A small audio frame classifier, trained from scratch.
Data: trained on Morse code for random letters and digits, with fading, noise and interfering tones, 26041 training examples, 45.2 epochs.
Rows from block 2 of a small audio frame classifier, named by matrix and row number. Rows with one number belong to one channel. Each number is 500 + 40 x the weight over its row's rms, rounded and kept within 0 to 999. All counts start at 0. Numbers have three digits each.
After each channel's rows are labels from the 100 clips, of 14976, where the channel reaches its highest value: "strongest on" is what is common among them. Only what is clearly more common there than usual is listed. The data: Morse code for random letters and digits, with fading, noise and interfering tones. In brackets: how many of the 100, against the usual share in percent.
# convs1: first pointwise conv (model.blocks.2.convs.1.weight, 128x128x1), inputs 0-63
# convs3: second pointwise conv (model.blocks.2.convs.3.weight, 128x128x1, transposed), outputs 0-63

convs1.37:500500500500500500500500563500576500428414571578500500500465500500500474540500607500500588500500500500604500500500500530500472505500500500500500500416500500500618500500499500500500421500500500
convs3.37:500500560500494593500500500500531535601500500500500621570500521368500438500482500417481460500600445500500500606500500500443562474523500588500500500500500500500500500500392500500409500500500533
strongest on: tone: high (64 vs 33.5)

convs1.84:500500500500500500552500563500547500500500500500500500576500500500500500500500607500500500578527558500500500541500500500500587595500514432470500500500500541500500456500564611500500500500504500
convs3.84:500500456500500464443585442500538542500500450500533397500500500500500500405500415421451500500446500500500500500500500500500428500460500500555500500500500500500419500500500553465500500540500448
strongest on: mains hum (88 vs 19.9)

convs1.89:585500500577426458455500512585458500500500500500543500590500379500500500557500500500500488500421548515423417500500500500500500500428405500587433500500556517439500500500500500423430500500500500
convs3.89:445566554494500542460500516535500500500583529500500500500500458500500500456500500548500500500500475445500500559462441470484500535425422500500491417500550500500419401500444500441500500500460404
strongest on: tone: low (76 vs 33.2); clipping (25 vs 7.6)

convs1.38:500443500500500500464500572500500524416500500548500565436555494500500500409500500500500500500500500417500467500500500500500500500500455500598457500489612532560606500500500500500500500474540580
convs3.38:515515500530538540582500500545452500500500500500500500500500599500500498500583599519500500500535500500554578500500500500500500500500500500500560573531500583500569582500500500566552500500500500
strongest on: speed: fast (93 vs 32.9); the character "i" (31 vs 13.5); the character "5" (29 vs 12.2)

convs1.58:570548500500571500500500554500500500458500456407500500500500490594536500500517500500570587581500424500500500500536500500500500500500500500539500500500613500500500500500500500500500500500500500
convs3.58:500550500500500571599500500500418500500500500500500500500500500500401500500500500553538500500558500500434500500500500500500500419500436500500558500500500500500500533432500500551500500500500599
strongest on: tone: high (60 vs 33.5); clipping (37 vs 7.6)

convs1.33:500500500500500500523551500500500462404522500500500540500500500500386554500343420539500500500500570500500439500420559500500488500500500500500640500500500500500500500500585500500500500500503500
convs3.33:500416433439500434500500580500500500500500394500500500500508500453500500500500500439500441500500500571500500500500500500500500587500500545439500500560500500500451500500500500500500524500428555
strongest on: mains hum (89 vs 19.9); tone: middle (71 vs 33.3)

convs1.107:592500500500500500500551500500557494476500500500481494500640500533449500388500614467500500500442500500500421500500500500500500500500450500500388500500500402479500500500500500500500511446500500
convs3.107:548500500500439594461500500500500500500500500500500500500455500500398500500500431500500500557500595500500436569475570449500500500500500503500484500500500430534612562500500500530500500500500500
strongest on: tone: middle (80 vs 33.3); the character "j" (28 vs 11.7)

convs1.88:500481412500500500381500500500500568377500526500500500413500434500557500632500500500500500500500500514570500590500500541500500437500500500500544637500500500500500500500500534500500500500524500
convs3.88:500500500500500500408454500427500500549442500576500500500500500500500437425483500500500430500500500500500456604500500500500500500500500500500442397500500500500500438591500500500500500456544500
strongest on: tone: middle (78 vs 33.3); mains hum (44 vs 19.9)

convs1.93:500500461500500500500500500500450534500500587391485500500500520500500500500500500547602500500373500500500500431432546500500500500500500392555485500500396500383574500500500500500568500500500500
convs3.93:500500455500500500500500500476500500500487451500500500500500438553500431500500500500500500464350500441455428500500500500440500459459432500474500500500500500428438500500500455500445500414500492
strongest on: speed: slow (79 vs 33.4)

convs1.83:500500500500500500500592500500500500567498383549417500500500585442500487500500500500415500531500529500500580500500500500408500500500500500500500500568500500500500500500500500500500500500500415
convs3.83:500394459500500423500458500500522500413474555500380500500500500500500500311500500500500500593500500500500500500500500500500500500500500500500500500500500575500500500565500500500500500552500500
strongest on: clipping (69 vs 7.6)

convs1.116:444437500500500500547500535500500459372500500500500500535500596500500500500500500500500429500500500500500500500500500436500500500500500500423500500549500524500500500500500555500500500663496500
convs3.116:500500500500500500460500500409500430500500500500500500500500385500502500500500500500500414382500500500500500549360500543500500500500500374500500455500500500500500500500500500500500500500500500
strongest on: interfering tone (63 vs 30.6); clipping (31 vs 7.6)

convs1.36:500500500500500500500500438500551534500500500500500500500549500500568500500500500500413500500500500602500500500500500500500412463423500500450500500500582447500500500500500375500500500500500500
convs3.36:555500389500438500534500500403500500500500500500500591612500580408500500500583500455500500500500500500500486431500500545478500500500434421500556500500500500500538565428500500575500470500524500
strongest on: clipping (40 vs 7.6)

convs1.96:500500500500512500500500500500500500447500500500500500500512500500460500715439500604500500500500500500532452445500586500500500500500500500500500500391388500500500500500572500554590500500500589
convs3.96:500500500500494500393500500500500500434500500500500472500500447500462500500500500500484432459395433500580349500500500500500500500500501500500500500500560500500373500500500500466500500444500500
strongest on: mains hum (99 vs 19.9); tone: middle (65 vs 33.3)

convs1.98:500426406442500500500532500445500525500435500500474415500500500500543500500500500623500395500500540546524500500500524500382500540500500500500500473500500500500449500500500500593500500500429500
convs3.98:500500500500500434486500433500500495428474500500500500544500500500500500500500500500432500448500500500500546405436625424412500500500500555500572500500500500500500500451500500586514500433593578
strongest on: speed: fast (73 vs 32.9); mains hum (64 vs 19.9)

convs1.60:500500500429500500500470414500500500500466404606500500500500549500500430578500500612500500500500500500427553417500458500458369500500500500500500596500508500500500500500500500500556500500529500
convs3.60:500563595500500500500496500552500593500617466675500500500562500452500500500500500500500500527500500500529398500591500500500500500500500500500363500536500429500500500500500500395500500548500500
strongest on: mains hum (69 vs 19.9); tone: high (61 vs 33.5); clipping (26 vs 7.6)

convs1.121:500500561500403500500500434509500500500500564500500500500500500500500485500353483500500500657500500582500500586500450500440422500431500500370500500500500500441500520398543471500500500500500475
convs3.121:489500574372455500500500500500500500570500500500414500429500500525500570500500500500500500500500500500466500500430500538500417500591500500500500500466500615500500500500349420581500500496500500
strongest on: tone: middle (63 vs 33.3)

convs1.99:452564500480500500500500500481500500500500500500500500617453500513500500500500573500500574500500500388589574500500500500496396500500420500451611500500424492500462500500500500500500500500500500
convs3.99:500500500500500500543500500500500500481500558500500500500500500599509500600606500555500552500500500500500500431500500500500500500500500525500500500574454500500500500500627500500572500500500500
strongest on: speed: fast (99 vs 32.9)

convs1.117:500399500500500500500500500500500500545500500500441500500500500500500409500527591500500500500500500441500500500432435500500500424511470500451500500500449500500442500500669520500500500534500500
convs3.117:500594555422500500500500500500500500500500500494500604500500500500439500500500468500500500558500500500500500435478500500409500549500500500407500465469500499393500542500500479500500500374528500
strongest on: speed: slow (67 vs 33.4); clipping (32 vs 7.6)

convs1.56:500500474500500500500500441500505500557500500564500500342500500500500500568500543500500454500500500500500500446487461500500500541435479500500500500500532500500500500500542500500574500500409500
convs3.56:500571500500500500500500500500617500500500546500500500539576500500524500500500500500500500500459500500500559474500477500500500500500500500500500500500500500500450500500500500567559500555500500
strongest on: interfering tone (64 vs 30.6); mains hum (47 vs 19.9)

convs1.51:500500500500612500500410581500545500500500391500500500500500451500500584468571500500500500500500440500500478542500500500500500500500500500555500500410500500549500500500500500500500500500500612
convs3.51:500500500500500574578500500500500481584540500537500547500500500500431536500500529558500500500568570595500500500466572500500500434500500471500500500500500500500544519466500500549500500500500599
strongest on: clipping (49 vs 7.6)

convs1.91:500500500500500508500500423462500433500500500500500603500500639568500500618500500445500500500500500452500500500500495500500500462500500435466500500500456500587425468500500500529500500649500500
convs3.91:500500500581424445500543500500500500548500454500500549500500500460500500500500500500500500500500500542623625500500500500500500500500500500500500622572500500500417500500500500500500500590500500
strongest on: speed: fast (66 vs 32.9); interfering tone (64 vs 30.6)

convs1.122:500500500534580500439500579500500532524428500500500575537500403500500500429531500500565587500402500500383500500500527500500414500437500534500500500500500500500541500500500500500500500500587500
convs3.122:500464500500500500500500468482500500500500500414500388500500500419499426500394500461500500500418493500500500500500500441500500575404500500416500500500583500500565500544560393438500500500500500
strongest on: clipping (32 vs 7.6)

convs1.81:500545556538657500500500575500595500500500426500500500500500480533500494500500500500435448500500500500500454500500500500500500500500500500417412408393500500500438500500500500500495500500500553
convs3.81:500445500448419500500500500500578500500500542318500500500500500500500454481500577500500500500500500500500500500522500374500500621500542483500413500500500500500500500528500500500500547500500500
strongest on: tone: high (92 vs 33.5); speed: fast (75 vs 32.9); clipping (30 vs 7.6)

convs1.49:500500500500500500500575449555430500555399546500500464500500500500436432500500500500500445500500500500500500500444500500500505500500500562570401551500500593500500500500500500500533500500500500
convs3.49:500488413500500500500500500500394500429500430392500500500372500522428500500453500500358500500500500500500500523500500500500470459500500444500500496500500500421500500500500500555366500500440500
strongest on: mains hum (63 vs 19.9); tone: middle (61 vs 33.3)

convs1.27:438500500500500500542500500500500500500500500500500400500500500500558500534622500455500500409500500551558585500608500500500500433500500500500500500500500500500500500413500500500491500500500500
convs3.27:500500500382500548500500500383500460500500500500463561533500552500587557500500500500389500500500380500500565500500553500446500500500595500500500500413613439500500500596500500500500500500516500
strongest on: tone: high (92 vs 33.5); speed: fast (63 vs 32.9); mains hum (50 vs 19.9)

convs1.16:402500500500500427508500500500515462500500500524573394534473546500500500500500513429438455500500530421544599500500500551437500500579500500500500500500350500500473458500500550505500500500348500
convs3.16:449500500500500500500430500500543426500500451500325500500500500500593453500500424500500471576500500500500557500500621500452418537589566500470500500433547500500550500500500500500500500500642500
strongest on: speed: slow (99 vs 33.4)

convs1.108:500440423500500500500500340500500500500500500500500579500500500500500500663500500500480397500500500473438500500500500500500498429500500500500500500500500500529500500500578500500500500500500500
convs3.108:500500500500500500507564500566500704500500500500500500500500500437500500500500500320500500500500500500653500500500500500500574500500500500500500500649500500594500500500500500500500500500378500
strongest on: speed: slow (85 vs 33.4)

convs1.67:500500500500500500500551396500432500484454500500500582500500500500428500500544500500465477500500500500500504500500361500500500582500500540500438569606500562500616500500500500500500622500500500
convs3.67:500500500500500548500500500500500500500500500500500500500633500387500500500505500500500404500500500623568500500500500500344589500500570500500500500500500500609500500500500500500577500500587500
strongest on: tone: middle (64 vs 33.3); clipping (42 vs 7.6)

convs1.15:500500500532500500500500467503500500500430414500595500500500500500595500500450500424580500445500411500500500500500445500446500415450500441500500500500500500500500500431500500500404500500500500
convs3.15:406500500432409500500500500439500417500431437426445447500500500500500500500500500500457561500397500453427500500500500500452461567500500500500500455403461460500500446426448500500454500500500500
strongest on: tone: middle (77 vs 33.3); white noise (55 vs 19.9)

convs1.80:500408500559589500500500625500544500500500580500581500500500500500500500500500500500500500455500434500431500500500500500500431538500500500500500500446578551500500500454500576500418425500438500
convs3.80:568500500500500430500500390500464548500500421420500500515404500500420500592500500500442500388500460589500500500500500500509578451475500407500500500588582500500500529500500500500540500559461585
strongest on: speed: slow (76 vs 33.4); interfering tone (74 vs 30.6)

convs1.10:500500500425500500500500500500500500500500500500455500391500437500500500500394500500500596507500500500500401500433592500402500500500500485543500397500500500500500500517500352500422500500500482
convs3.10:481416500500500500500500500500451500500500387319500500500500500500500441500500500500500500522500562500487439500500500500453500541500500402379500500500577500603524500500500500527500500500500500
strongest on: tone: low (86 vs 33.2); interfering tone (74 vs 30.6)

convs1.85:561561500594548500500469556500500500438500500500560496500500500551464500500500500500500500500500500500500475500500583500500500500500585500500500403500451366500500500500548500500497500500475520
convs3.85:598500650500500500591500500500500500500500500500500623500500500606500500500403500500500500387500500500500500500500500500500500398500500500500500500500500500500500500500421500500500500500500500
strongest on: tone: middle (100 vs 33.3)

convs1.63:500486500500500500500500500500500500500500544500559500500500500500500500473558500465500500500500500453380500500500423500500500500388548541500500500500500649500500500500500500500346500500500500
convs3.63:500500500500500592500500530500500500500500500500500455500609500398596500500500500500568500631500596500500500566500500500500500599527500500500500500500500500500500500495500500500484500434500500
strongest on: mains hum (98 vs 19.9); speed: fast (85 vs 32.9)

convs1.97:439483500500417500500500500500500500500500500500500479555392500545500500500500500500500500500602500500500554500526391500500500424500500585500550500570364500500500452440477500500500506516500431
convs3.97:500450500500500500500500500500623500500500500500500500622500500400558500500472500500500500606500500500500500431500500402500500500500561500500500500500573500413500500545500452500500632442500500
strongest on: the character "e" (43 vs 13.8)

convs1.46:500500500500593544561500500500595500500631500432500500500500500500472585500500457671579500609594431500500467500500534500500500500500606516500467500500500500500500501500500500500500500500447582
convs3.46:500375500500500468500500640431500500500500500500500500500500590428581500500562500454500500500470500405500531500500500500500500602500500662500500578500608448522500500500500500500500500500500500
strongest on: clipping (37 vs 7.6)